From a checkpoint of a small image VQ-VAE: encoder layers 14.
Rows from block 11 of the encoder of a small image VQ-VAE, named by matrix and row number. Rows with one number belong to one neuron. Each number is 50 + 15 x the weight over its row's rms, rounded and kept within 0 to 99. All counts start at 0.
After each neuron's rows are labels from the 100 images, of 14976, where the neuron reaches its highest value: "top examples" is what is common among them. Only what is clearly more common there than usual is listed. The data: dead-leaves pictures: piles of overlapping shapes. In brackets: how many of the 100, against the usual share in percent.
# fc1: MLP up (encoder.blocks.11.mlp.fc1.weight, 768x192), inputs 0-95
# fc2: MLP down (encoder.blocks.11.mlp.fc2.weight, 192x768, transposed), outputs 0-95

fc1.428:51 43 59 87 73 58 35 60 46 94 46 22 57 58 33 35 72 64 25 42 55 62 60 69 39 09 40 57 38 43 58 58 33 67 57 46 44 56 60 60 53 55 60 34 58 72 37 50 79 55 46 46 64 51 57 42 49 23 45 32 42 46 70 46 69 55 33 61 37 47 57 42 49 34 41 35 35 54 74 70 62 40 72 44 62 75 31 54 50 67 52 54 57 53 54 77
fc2.428:68 29 34 30 49 37 45 31 51 26 36 52 46 53 75 49 42 41 80 56 65 57 03 53 61 73 86 32 47 41 56 60 52 41 44 50 52 43 51 61 61 39 39 36 10 33 41 34 28 63 42 68 25 69 60 63 45 91 69 54 38 68 49 51 28 37 53 35 65 36 43 87 21 69 64 79 54 41 22 23 50 35 50 76 28 59 12 37 77 46 66 36 54 53 63 31
top examples: vivid (70 vs 14.3)

fc1.707:46 32 74 69 77 70 30 48 41 37 62 29 50 66 48 64 43 90 60 47 40 56 55 51 46 60 54 44 58 73 26 45 43 39 61 49 53 33 46 13 42 53 63 35 57 50 36 85 46 69 56 45 54 69 62 24 51 44 36 53 22 65 63 56 63 57 54 46 55 62 46 66 39 42 44 53 54 56 36 38 40 22 28 34 32 96 66 52 60 04 52 70 54 37 59 57
fc2.707:41 56 55 21 46 53 22 78 59 23 46 42 72 49 99 56 59 40 58 45 32 30 55 45 54 71 46 49 23 62 43 75 70 54 69 51 57 64 47 49 54 46 55 39 52 45 44 61 46 61 62 66 69 54 48 54 25 55 60 29 66 48 45 40 38 34 45 73 41 47 44 34 41 72 65 47 41 60 29 21 45 33 65 68 45 48 81 44 56 65 60 49 49 05 52 43
top examples: pastel (57 vs 14.5)

fc1.398:46 58 49 57 44 60 45 78 68 48 50 75 50 59 50 53 50 50 24 50 60 49 29 37 56 42 24 72 53 23 39 44 87 43 43 51 64 48 59 42 60 56 25 41 64 50 44 27 53 51 51 49 21 51 57 41 25 44 32 47 26 27 45 59 55 64 35 43 49 36 46 44 37 34 55 36 20 53 61 40 56 74 46 62 69 35 54 54 81 29 28 64 61 67 49 65
fc2.398:34 66 27 51 45 40 67 69 29 60 56 52 74 66 87 49 60 46 43 42 54 32 60 74 69 51 45 39 59 22 28 44 52 41 49 70 43 55 36 46 54 39 25 62 49 75 32 34 56 22 63 37 37 41 54 70 40 48 68 43 58 22 31 63 62 66 41 73 50 44 44 44 71 35 46 33 27 52 53 61 55 53 45 78 44 14 41 52 59 71 38 43 67 72 48 61
top examples: earthy (49 vs 14.4); warm (45 vs 14.2)

fc1.232:42 20 34 55 66 45 41 55 68 19 75 82 68 69 26 24 54 19 50 35 20 59 48 52 64 57 68 44 45 70 63 71 42 66 77 64 54 64 44 30 48 40 73 40 44 50 35 71 63 02 67 49 56 53 28 58 39 63 57 43 61 59 71 43 41 47 41 53 70 47 64 52 41 54 73 57 35 47 34 27 53 26 59 54 61 83 35 51 33 46 61 26 62 39 36 29
fc2.232:50 85 51 41 56 38 57 31 35 81 53 45 52 44 66 84 44 62 56 31 65 21 57 63 48 52 41 66 49 53 23 34 60 58 39 36 46 36 52 60 48 65 26 56 58 51 58 36 35 75 36 68 47 54 63 43 85 52 25 55 29 17 26 59 54 45 51 40 46 32 39 60 54 25 30 47 59 28 63 73 57 69 26 44 35 21 58 43 53 49 47 72 62 73 58 88
top examples: vivid (35 vs 14.3)

fc1.596:21 77 47 41 66 47 47 49 53 50 35 50 56 47 43 36 55 19 30 52 35 54 35 64 48 35 52 81 52 19 46 54 53 61 81 74 68 36 76 50 39 55 48 52 59 82 64 54 20 90 43 37 64 41 68 60 44 44 30 56 85 45 78 66 53 60 57 51 56 59 51 68 41 48 55 19 28 44 65 44 40 66 44 46 38 76 48 66 14 35 64 71 50 57 67 46
fc2.596:26 40 41 41 52 54 46 33 63 48 60 71 63 57 30 43 46 58 37 44 53 57 37 49 42 62 51 33 44 36 60 32 69 37 80 91 55 51 33 48 56 66 38 41 43 63 41 37 38 34 39 65 41 84 51 83 46 61 42 67 69 46 50 30 79 47 47 63 48 38 42 43 57 54 42 34 41 84 61 58 47 50 42 48 68 51 50 51 28 68 76 56 47 63 65 63
top examples: shaded (83 vs 50.3); pastel (55 vs 14.5)

fc1.117:73 28 54 69 96 64 67 57 59 30 43 44 39 43 31 52 47 72 53 79 21 64 44 35 43 54 65 62 35 64 18 14 30 52 75 43 69 32 60 37 54 68 52 38 55 79 41 73 82 51 54 62 45 67 57 42 52 65 49 55 60 55 58 59 50 57 46 51 71 76 35 47 44 63 44 57 45 37 30 33 26 54 44 48 60 80 63 00 49 60 43 43 43 47 57 61
fc2.117:15 71 46 41 04 57 31 49 49 42 57 64 48 47 54 34 55 10 61 60 56 20 25 68 61 58 54 35 60 46 69 94 70 63 58 47 56 60 52 63 35 48 60 51 58 23 76 50 48 66 62 56 59 50 56 42 48 45 52 38 55 64 58 51 59 29 52 46 52 35 18 50 38 42 51 53 55 71 55 59 67 41 48 62 24 45 54 50 40 51 76 59 60 54 41 44
top examples: earthy (69 vs 14.4)

fc1.150:60 68 74 46 46 67 37 36 28 58 34 50 55 48 44 22 66 11 43 44 52 65 54 65 61 48 80 61 65 50 55 83 48 45 44 56 48 44 44 68 36 66 33 58 62 67 48 37 46 58 52 61 52 46 28 54 41 48 73 39 66 52 47 60 57 70 40 32 54 48 52 55 26 53 59 46 60 56 36 64 32 41 60 33 55 51 36 59 27 46 16 41 58 57 75 45
fc2.150:54 43 38 44 68 61 42 55 52 55 61 37 20 57 51 55 42 70 62 52 32 22 37 54 47 38 48 50 30 36 00 46 68 51 41 71 38 69 67 63 59 46 28 43 48 43 80 43 67 50 46 40 51 47 65 62 35 66 35 35 34 40 31 56 43 57 25 72 56 42 40 43 62 71 56 64 49 37 65 42 68 63 40 49 31 68 23 59 57 66 56 57 67 14 24 51
top examples: grey (70 vs 14.4)

fc1.19:39 38 50 43 66 67 37 55 30 38 50 51 41 41 67 62 75 54 65 51 77 69 39 35 37 49 36 88 65 49 33 45 10 59 78 57 55 40 33 48 15 34 57 55 33 54 45 47 56 54 44 48 42 61 73 38 69 64 48 70 40 45 73 66 55 53 40 34 69 47 44 73 59 61 55 46 58 63 36 56 70 30 62 60 33 33 54 36 75 53 63 41 30 44 62 88
fc2.19:45 46 50 66 28 37 50 54 80 77 40 46 47 39 28 48 31 40 42 62 40 42 43 56 51 67 54 37 46 50 54 49 58 59 45 09 60 39 69 61 82 57 26 57 51 50 65 52 47 42 36 46 63 53 21 63 41 33 29 15 57 37 51 23 48 47 37 93 24 50 41 28 73 56 55 41 69 44 72 54 54 67 18 41 45 65 62 52 22 56 66 70 60 59 44 34
top examples: earthy (36 vs 14.4)

fc1.56:56 57 65 56 19 32 13 60 65 70 38 62 53 31 64 58 39 66 75 51 50 64 39 54 50 76 56 42 32 68 37 45 54 23 66 42 36 78 52 26 75 55 25 45 34 49 68 51 69 61 72 60 18 76 45 63 38 67 51 23 53 50 57 57 59 43 47 27 19 54 36 59 47 21 51 62 63 48 65 51 29 42 52 67 66 89 50 60 55 26 57 53 77 49 68 75
fc2.56:68 47 11 30 56 51 24 75 21 76 54 48 35 63 47 54 28 56 60 43 34 68 35 43 32 28 43 60 40 53 77 47 19 40 34 61 66 43 35 42 60 44 57 41 54 58 46 57 64 38 76 42 24 27 75 72 48 31 47 50 56 33 25 26 59 52 55 18 61 51 45 51 62 27 46 59 47 50 49 28 57 50 45 60 50 57 52 22 78 62 60 64 47 45 47 57
top examples: shaded (81 vs 50.3); grey (36 vs 14.4)

fc1.433:66 31 19 55 68 33 66 48 59 82 22 57 40 64 38 53 40 24 43 48 29 52 75 58 45 60 45 27 59 29 29 27 28 34 55 72 33 15 65 37 42 54 66 71 47 79 54 43 72 55 63 59 57 63 39 39 26 47 45 30 34 41 54 35 48 31 42 34 36 67 18 58 71 69 22 67 44 59 57 63 69 56 60 37 28 99 44 62 44 71 29 49 52 27 59 55
fc2.433:44 80 74 43 29 45 22 52 57 31 88 36 34 46 63 40 64 72 70 50 63 25 33 35 66 43 44 35 46 64 51 69 53 34 40 33 45 62 61 35 71 47 45 50 47 27 44 52 04 36 66 56 49 20 76 55 53 46 55 76 44 70 33 61 45 64 42 55 41 62 68 70 52 42 58 35 56 33 33 35 25 61 44 83 77 23 42 46 61 44 59 39 48 52 38 39
top examples: vivid (81 vs 14.3)

fc1.110:46 60 54 43 47 32 41 56 45 65 33 34 47 74 57 45 92 60 63 62 57 69 42 76 56 54 63 55 34 75 62 48 09 43 38 73 46 64 68 44 33 53 59 52 32 56 54 44 34 35 53 73 44 58 60 30 23 62 36 53 79 66 45 40 47 65 27 48 58 76 67 72 51 63 57 70 54 46 72 60 63 62 83 63 36 59 19 51 52 29 31 64 76 67 33 64
fc2.110:52 69 51 60 63 63 39 53 56 47 76 46 69 32 42 63 36 23 44 48 39 40 62 03 41 39 40 28 74 24 36 55 43 33 61 38 77 46 29 54 56 58 63 63 69 25 34 56 69 62 40 41 61 55 63 43 60 52 49 49 33 14 60 73 34 52 74 44 61 33 44 51 23 54 63 50 38 58 48 45 42 60 12 45 59 56 53 57 38 43 64 30 52 47 59 55
top examples: earthy (51 vs 14.4); warm (33 vs 14.2)

fc1.72:86 49 56 26 78 81 33 61 28 32 56 43 76 32 73 25 51 66 39 44 56 53 73 42 75 57 42 56 52 56 35 61 53 49 61 67 52 40 93 61 47 49 30 37 82 42 38 52 44 56 55 44 34 55 31 61 80 15 59 44 34 51 49 58 64 28 59 62 33 70 72 30 27 35 49 67 44 52 56 51 41 44 47 50 41 33 22 60 37 67 58 34 51 45 49 87
fc2.72:33 50 30 71 50 27 72 35 78 65 49 48 22 63 41 71 60 38 66 51 28 25 41 59 36 21 48 38 50 33 74 40 33 41 45 23 46 53 10 65 30 59 71 72 33 67 52 64 43 46 46 55 69 52 63 36 32 84 60 52 50 72 51 55 61 68 45 38 67 31 16 55 40 45 54 36 61 51 40 40 64 54 50 56 40 79 71 52 64 48 46 58 55 57 47 13
top examples: textured (71 vs 40); grey (36 vs 14.4)

fc1.440:39 68 47 42 45 36 27 58 36 47 34 23 42 45 40 07 08 26 70 56 47 50 57 35 68 57 73 72 50 46 44 33 52 49 33 72 48 56 34 36 58 49 45 70 24 35 55 42 60 73 41 51 32 45 57 19 63 47 42 66 66 69 53 47 49 17 36 59 62 42 60 54 16 58 64 38 41 55 36 25 67 43 61 54 33 37 55 47 64 62 62 19 39 47 60 29
fc2.440:62 39 61 45 70 55 75 43 62 76 30 86 32 38 45 70 68 58 41 54 45 55 29 67 41 51 62 35 47 39 63 60 13 65 60 32 54 27 63 57 58 55 49 26 57 79 48 70 68 49 60 34 60 57 31 49 47 41 45 63 74 43 50 41 24 65 56 47 46 27 35 14 79 39 28 51 44 44 46 60 47 62 31 50 88 57 42 26 49 43 47 74 53 63 50 76
top examples: vivid (87 vs 14.3)

fc1.256:64 49 43 43 43 61 51 78 33 22 52 59 49 53 50 50 67 62 75 48 70 54 53 32 40 59 28 47 51 53 46 82 41 44 37 57 63 51 30 62 44 54 37 21 35 43 74 48 48 43 71 69 57 30 45 46 57 45 49 67 50 69 47 34 47 41 57 51 36 65 65 60 49 79 56 56 59 25 30 39 56 51 41 53 43 39 46 12 30 74 67 76 22 68 53 66
fc2.256:40 22 38 67 50 61 62 26 51 64 27 15 50 70 42 46 33 46 43 48 58 55 58 84 50 66 64 59 59 48 40 17 24 30 57 51 45 28 62 38 50 59 47 36 60 58 46 73 58 78 24 33 48 73 76 65 40 44 60 29 34 43 45 52 56 48 73 49 64 73 23 54 53 14 72 53 61 56 61 52 42 55 63 39 69 51 54 51 56 57 54 42 49 36 46 46
top examples: grey (97 vs 14.4)

fc1.12:36 50 52 30 43 41 69 42 40 57 62 36 29 63 33 58 53 49 23 42 44 54 32 47 65 68 64 82 56 41 46 72 45 39 65 43 42 24 27 63 52 21 63 46 58 52 36 21 51 54 50 62 56 55 64 84 27 41 54 39 44 47 44 40 44 45 33 38 32 59 56 41 60 80 79 58 38 60 43 61 92 46 51 48 31 65 40 31 64 55 45 57 60 66 48 70
fc2.12:60 47 47 60 52 60 27 65 62 55 47 63 56 36 63 60 39 37 78 73 66 50 69 48 62 45 61 14 21 59 58 29 55 59 45 48 57 52 64 53 55 79 45 63 48 58 59 82 50 44 59 63 48 42 51 22 64 71 52 52 65 50 73 67 58 66 66 67 73 48 54 57 39 37 18 37 44 39 52 49 21 64 26 43 54 48 51 53 34 42 43 46 49 41 44 43
top examples: earthy (67 vs 14.4)

fc1.506:54 42 57 54 72 50 26 58 73 39 52 57 63 42 57 41 70 85 42 54 52 51 29 42 74 73 41 53 52 62 32 20 36 47 54 55 39 54 65 63 53 76 50 67 31 63 37 61 68 59 50 86 62 67 63 09 48 76 42 71 85 41 53 59 50 63 19 47 57 50 49 47 28 50 73 69 31 23 51 26 55 45 52 32 61 68 70 41 53 57 53 42 50 75 49 51
fc2.506:47 98 63 37 49 65 78 61 41 55 41 52 49 40 75 43 25 27 45 87 53 24 51 57 60 43 59 64 27 58 53 75 60 32 46 37 60 30 38 67 33 44 67 34 58 66 84 49 35 26 62 26 54 60 34 66 72 55 45 29 35 71 42 54 52 41 83 54 52 26 28 55 39 62 32 52 76 83 50 62 57 43 61 84 26 44 45 47 41 27 64 66 51 42 52 66
top examples: earthy (79 vs 14.4)

fc1.347:69 63 31 81 52 55 50 35 60 77 61 54 43 59 81 56 59 96 58 53 43 36 55 58 50 60 51 56 43 19 59 47 45 47 20 52 63 59 51 61 37 39 72 67 61 51 44 35 34 64 50 93 54 44 65 30 53 43 39 22 27 18 63 52 51 37 42 39 41 66 60 31 37 46 21 74 36 50 53 35 54 70 68 49 69 45 57 54 33 27 34 49 42 70 50 54
fc2.347:77 58 58 31 37 50 27 68 63 73 71 42 58 47 56 74 52 71 78 68 48 56 61 69 71 43 51 30 58 41 40 48 39 54 31 29 41 54 32 29 58 31 48 54 55 33 57 55 49 40 22 43 41 67 27 34 54 61 57 33 61 58 47 48 37 48 50 58 34 60 46 39 44 69 34 57 78 72 58 62 58 82 50 46 28 16 44 38 53 80 42 49 52 55 68 69
top examples: cool (38 vs 14.4)

fc1.718:32 60 70 47 41 32 69 38 76 68 58 86 68 42 38 54 61 65 37 46 36 58 32 54 68 49 46 42 48 27 37 25 52 55 68 69 50 22 63 47 48 50 53 45 61 38 61 66 30 71 56 33 39 42 53 53 33 37 25 74 68 54 39 72 47 31 56 51 38 39 34 39 62 37 89 08 46 43 58 40 54 45 35 27 48 39 52 66 16 36 55 55 71 60 72 70
fc2.718:17 39 37 23 63 57 64 27 60 37 54 68 51 62 70 46 48 80 57 38 81 65 47 32 65 68 52 37 68 48 49 27 84 43 95 62 22 46 58 46 37 47 31 35 58 85 70 27 46 46 38 47 26 70 46 71 25 56 74 54 74 50 46 50 51 25 33 50 39 69 61 50 52 65 22 42 44 52 61 31 72 53 53 41 50 12 37 47 47 66 49 58 53 21 52 31
top examples: shaded (90 vs 50.3); pastel (84 vs 14.5)

fc1.517:37 61 57 67 45 51 53 46 57 45 28 54 54 19 75 60 45 43 31 46 32 45 44 49 27 37 33 66 47 23 52 41 48 53 64 47 60 60 55 63 57 56 75 39 42 48 50 75 45 55 35 55 53 58 17 34 57 46 43 58 40 76 42 57 54 49 24 55 46 54 63 50 73 53 78 70 41 48 47 61 32 79 30 48 74 43 63 36 67 43 32 43 46 38 54 71
fc2.517:52 52 38 32 56 59 43 47 52 56 51 38 86 50 24 27 76 74 78 44 55 69 59 54 42 76 44 59 71 57 53 60 66 46 35 35 46 36 68 20 45 40 18 43 47 42 48 42 46 39 34 42 63 50 46 47 45 40 48 41 32 51 41 32 57 32 40 12 46 43 58 61 40 70 34 14 45 69 24 28 66 30 68 51 42 50 37 28 39 58 42 68 32 56 46 19
top examples: pastel (47 vs 14.5)

fc1.95:28 67 75 50 33 58 54 41 27 71 11 42 55 37 46 54 34 41 17 22 46 64 29 46 50 51 50 77 57 55 65 60 61 37 40 50 41 53 22 43 48 63 57 39 50 36 47 63 35 69 63 66 42 80 54 58 60 39 51 46 32 46 50 58 77 34 48 32 37 65 39 57 43 22 23 56 56 69 74 68 53 47 59 62 52 95 52 53 46 49 56 50 64 25 63 53
fc2.95:58 52 63 26 36 43 54 90 23 49 46 38 28 56 48 58 02 79 63 65 23 51 18 57 61 54 55 65 35 61 59 34 59 75 72 89 53 76 54 57 52 54 49 57 68 73 50 55 37 17 44 65 57 55 67 65 35 65 50 44 62 62 27 55 46 43 44 26 28 62 46 58 58 34 46 48 74 41 58 50 61 54 39 65 49 38 64 32 76 46 69 57 38 25 66 38
top examples: shaded (81 vs 50.3); pastel (44 vs 14.5)

fc1.664:68 48 48 37 33 55 66 58 36 43 36 56 62 34 48 75 38 48 19 63 56 35 44 60 68 73 43 61 25 59 24 52 60 56 56 51 76 51 50 65 38 27 19 71 62 57 32 42 64 42 49 54 43 48 52 45 46 63 36 55 62 62 70 57 40 20 66 41 80 68 48 51 66 61 45 50 58 36 59 40 61 38 40 46 44 53 38 59 34 49 27 65 49 54 42 51
fc2.664:57 39 37 43 49 69 42 49 45 44 57 53 53 45 69 52 59 46 84 52 39 66 73 28 54 17 52 29 59 43 67 27 52 59 40 55 42 56 28 79 63 65 86 22 28 48 63 76 32 54 62 56 37 59 47 61 55 60 67 54 46 48 62 40 40 55 30 44 28 31 30 71 44 36 46 68 47 55 57 62 42 48 37 51 51 71 57 67 83 56 79 43 50 40 45 51
top examples: vivid (44 vs 14.3); cool (35 vs 14.4)

fc1.50:28 59 57 53 32 55 68 43 12 59 57 42 32 60 35 60 43 51 48 31 69 45 45 27 30 30 57 51 35 60 74 90 56 54 49 49 73 27 50 41 53 41 80 34 68 30 57 41 40 52 45 62 52 62 38 56 61 58 75 59 48 62 20 60 58 30 61 25 48 54 40 61 46 51 43 35 59 66 86 44 80 17 27 15 26 38 55 62 62 36 45 40 42 43 62 64
fc2.50:48 59 53 29 09 55 89 48 41 38 24 59 45 47 58 53 52 55 66 68 54 04 23 68 53 73 37 41 58 45 47 68 54 58 42 86 47 55 46 58 62 65 34 61 57 51 82 49 68 23 70 39 61 41 39 46 47 59 68 59 72 62 44 66 28 67 53 60 33 51 47 57 60 34 56 60 90 40 55 88 46 52 51 72 51 76 33 55 40 53 44 39 58 45 52 48
top examples: textured (82 vs 40); dark (48 vs 13.7)

fc1.297:54 54 69 33 80 51 88 58 54 29 48 52 61 62 52 37 67 78 44 64 43 66 46 63 37 51 50 40 25 66 41 45 53 54 63 55 55 50 33 75 51 54 47 80 52 67 40 57 21 29 38 69 69 42 24 39 43 55 45 49 66 30 70 60 78 34 73 50 44 65 31 67 33 60 33 47 46 55 42 47 40 45 29 54 47 42 29 65 55 58 75 87 41 45 57 71
fc2.297:37 37 28 76 47 19 37 56 32 67 74 49 43 55 31 38 43 41 62 54 36 23 30 23 73 46 42 64 66 36 44 28 51 51 72 49 36 37 41 24 68 44 67 27 42 50 49 47 80 56 31 24 27 68 38 56 78 52 38 22 62 82 08 31 71 57 63 44 41 47 59 42 37 56 38 41 38 65 27 50 69 63 48 42 48 53 68 67 52 30 58 29 46 63 47 32
top examples: vivid (100 vs 14.3)

fc1.200:67 38 54 22 48 44 28 22 44 64 31 48 68 60 43 57 32 64 35 47 68 31 59 51 42 65 43 70 36 47 38 52 27 45 48 71 24 41 58 37 34 66 32 36 09 43 47 54 39 62 06 47 50 68 49 64 35 59 26 52 40 46 33 38 51 47 52 52 68 84 52 46 56 32 42 55 54 44 49 77 61 33 56 49 37 47 31 66 55 33 46 49 43 21 66 63
fc2.200:44 26 64 61 35 45 74 76 63 48 71 59 37 63 31 45 48 39 55 63 21 66 65 35 50 55 64 35 67 55 32 48 55 42 48 26 67 41 52 45 49 28 51 51 74 39 53 53 55 33 72 61 77 19 56 43 39 38 64 43 50 24 54 61 44 57 44 51 32 43 46 40 65 63 73 54 34 50 46 22 48 77 26 60 50 50 66 47 41 47 53 65 45 65 46 37
top examples: grey (55 vs 14.4); warm (33 vs 14.2)

fc1.441:19 54 50 49 33 43 47 52 27 57 60 19 53 53 85 55 49 36 44 29 38 55 47 45 58 50 51 50 42 53 39 53 29 53 69 61 56 31 36 54 65 20 61 50 46 68 42 72 27 25 60 41 91 55 38 40 53 73 76 53 36 65 48 72 43 73 38 64 48 42 72 61 32 95 28 52 44 42 64 29 63 59 59 49 54 83 54 39 58 56 27 26 58 47 32 55
fc2.441:81 66 78 46 61 42 41 40 69 44 43 51 26 37 44 33 48 36 47 71 65 45 66 72 52 42 55 53 58 68 66 35 55 47 45 43 55 75 57 51 40 36 82 27 36 43 44 29 73 50 62 75 17 48 66 52 47 37 41 55 50 30 39 42 38 43 30 62 43 23 55 60 73 36 61 41 54 50 71 50 43 43 63 36 36 38 29 55 31 39 81 60 43 45 65 49
top examples: shaded (76 vs 50.3); pastel (49 vs 14.5)

fc1.766:37 61 42 42 42 40 63 43 70 36 26 45 41 27 46 69 31 32 59 43 43 25 46 78 45 62 39 58 36 30 58 35 55 56 47 23 31 33 26 57 36 72 47 46 18 70 31 51 51 28 50 76 59 42 41 68 22 50 24 44 63 49 59 60 40 30 54 36 48 59 52 45 60 51 59 47 42 68 39 50 70 50 46 49 31 40 61 63 66 28 35 43 61 74 48 30
fc2.766:67 47 45 54 79 36 59 52 43 47 46 62 68 42 77 26 75 63 31 20 42 61 49 38 77 50 44 35 44 71 52 37 51 22 64 46 50 55 76 66 23 58 50 40 74 57 41 53 41 79 67 36 32 53 51 42 76 52 60 55 53 39 50 61 73 47 60 76 51 42 54 67 34 71 50 59 38 23 38 53 40 73 54 27 42 45 26 64 42 65 73 51 33 29 52 55
top examples: grey (51 vs 14.4)

fc1.173:91 40 57 36 28 43 37 58 44 62 53 52 40 53 67 51 60 78 56 32 49 43 37 64 28 54 47 75 50 63 53 62 61 30 58 57 32 30 40 34 53 38 30 42 57 66 53 51 44 46 49 47 56 72 61 71 38 65 53 34 54 57 69 49 42 56 21 07 55 84 49 36 46 50 55 39 38 69 36 36 65 36 51 56 81 78 35 37 32 34 44 50 47 45 53 20
fc2.173:56 47 48 98 33 59 37 72 36 44 53 40 77 64 57 44 46 44 91 26 34 80 60 47 43 44 66 58 34 51 64 47 22 51 47 84 33 26 68 62 69 52 36 43 56 73 48 35 67 43 54 59 43 54 54 74 16 47 46 29 27 73 56 33 51 38 39 32 42 41 71 61 59 45 47 45 53 58 28 52 36 27 74 63 49 64 42 55 62 57 48 34 47 15 59 39
top examples: cool (49 vs 14.4); vivid (47 vs 14.3)

fc1.749:15 48 63 44 89 28 35 41 54 67 47 32 22 41 59 59 39 60 59 50 61 66 39 33 47 61 46 41 42 60 43 60 53 54 66 50 55 62 24 47 51 69 67 48 30 61 58 41 46 32 82 49 43 82 27 92 34 74 62 47 34 61 48 25 56 04 33 32 92 72 36 62 59 36 50 53 45 65 64 53 75 69 68 56 25 62 56 58 52 46 35 49 31 51 48 62
fc2.749:66 69 23 23 57 68 30 66 40 27 67 42 68 51 20 24 58 43 58 45 46 58 48 40 39 45 65 46 65 24 49 72 34 78 70 49 36 51 63 78 52 56 54 36 73 65 76 45 46 70 52 55 59 31 42 59 41 38 53 52 57 58 59 46 37 40 31 63 41 50 30 69 69 51 47 43 58 40 47 39 60 31 55 29 56 40 44 30 46 37 62 15 44 41 52 23
top examples: pastel (67 vs 14.5); large pieces (64 vs 33.4)

fc1.383:71 41 33 56 27 91 48 70 37 51 32 67 55 41 65 49 49 58 58 57 37 41 52 52 46 58 32 62 71 41 70 63 49 33 71 41 59 38 68 44 73 53 41 48 33 56 39 76 50 45 50 33 63 67 23 62 71 52 56 23 59 56 62 59 51 47 48 55 67 44 30 47 55 40 77 24 38 67 55 27 51 34 44 38 67 48 49 57 56 46 28 60 52 60 37 34
fc2.383:59 55 77 23 70 11 64 23 51 64 44 64 31 50 56 40 54 74 60 47 44 78 38 38 52 41 58 76 69 69 63 37 71 68 40 66 25 70 42 37 60 47 58 44 39 37 21 51 84 42 54 55 37 52 67 69 51 33 50 63 67 42 45 62 54 25 28 57 49 47 34 45 55 48 29 72 47 51 58 41 57 48 60 45 43 65 49 44 18 72 47 47 54 48 79 42
top examples: vivid (79 vs 14.3)

fc1.434:44 55 48 58 79 75 59 43 48 76 29 32 27 35 47 45 42 75 45 61 52 41 62 44 35 43 57 29 60 50 39 47 76 62 64 42 35 63 79 60 35 63 22 49 64 40 55 64 54 64 44 57 80 19 50 17 36 31 31 58 38 24 41 45 36 61 56 79 55 46 48 68 57 86 29 32 46 63 77 36 69 56 50 47 42 22 39 45 63 65 68 58 54 42 52 47
fc2.434:56 53 27 33 26 18 61 60 47 38 52 71 77 48 38 44 75 45 61 42 37 58 49 39 49 44 65 62 30 45 47 61 35 54 46 66 22 61 40 37 43 59 77 33 28 71 54 33 42 42 61 52 31 57 62 82 58 39 51 44 76 57 52 54 42 35 47 10 41 79 39 54 65 29 46 70 46 51 29 49 39 50 50 58 63 83 43 47 42 36 35 34 53 53 38 57
top examples: pastel (76 vs 14.5)

fc1.504:68 33 56 51 51 48 20 82 58 47 42 40 31 27 51 29 21 63 57 84 48 80 46 40 49 52 35 56 49 53 42 26 40 63 56 29 63 80 46 47 74 52 38 85 65 57 40 80 81 68 49 54 59 60 63 34 55 58 45 94 82 52 57 69 58 58 58 33 60 50 31 52 45 61 63 52 55 50 31 79 57 46 16 35 37 56 52 55 67 35 60 35 60 78 53 69
fc2.504:50 59 61 49 48 25 34 37 41 60 41 64 52 56 17 39 35 58 51 40 37 42 49 37 58 49 61 47 52 55 69 87 61 52 47 49 73 52 55 52 51 45 42 36 62 33 78 55 08 48 43 59 58 42 32 75 41 57 62 27 36 05 56 14 57 58 67 34 06 47 59 58 69 36 55 50 50 57 71 39 62 88 38 54 18 49 38 41 33 68 68 50 59 38 52 52
top examples: grey (46 vs 14.4)

fc1.666:75 28 66 69 28 58 73 46 46 17 48 57 54 34 34 52 82 54 45 61 40 53 73 63 49 59 63 62 67 40 64 46 59 33 51 33 53 51 64 31 28 64 39 80 51 17 54 52 55 26 62 38 41 78 28 54 56 63 48 61 56 47 33 78 33 36 45 56 75 53 52 91 20 19 44 58 58 58 59 51 59 60 55 41 47 45 49 45 62 54 43 34 54 54 56 37
fc2.666:44 67 48 47 55 24 05 40 72 73 51 54 42 54 49 63 42 47 43 60 50 61 39 49 35 44 38 54 12 72 50 61 51 59 32 62 59 60 22 69 64 40 46 45 29 49 48 49 37 77 40 33 65 40 65 59 33 71 45 57 66 48 39 31 47 42 24 50 38 50 48 55 80 64 42 58 57 71 52 49 43 48 78 44 56 58 66 49 25 41 48 64 46 39 48 56
top examples: shaded (82 vs 50.3); vivid (70 vs 14.3)

fc1.677:46 61 48 42 67 49 51 42 76 52 67 64 45 71 31 75 59 37 67 55 50 16 54 55 45 24 45 26 35 56 12 57 51 59 58 60 49 45 45 65 48 50 28 49 42 35 54 26 23 48 44 36 39 49 33 41 44 58 35 54 52 46 29 52 39 61 52 34 58 28 24 69 39 39 46 33 31 38 50 85 31 60 66 38 57 66 50 52 81 31 54 27 40 65 73 25
fc2.677:59 37 41 46 49 64 66 47 60 61 34 18 60 32 77 62 49 73 52 46 35 63 50 45 53 73 58 37 51 32 41 28 35 38 71 51 54 51 44 60 60 40 82 44 59 51 40 69 78 64 39 43 67 55 73 46 49 71 48 61 46 40 61 53 59 58 60 46 25 55 80 45 87 34 66 65 51 51 51 50 63 39 45 63 55 23 44 32 40 56 55 35 36 28 15 51
top examples: earthy (56 vs 14.4); dark (33 vs 13.7)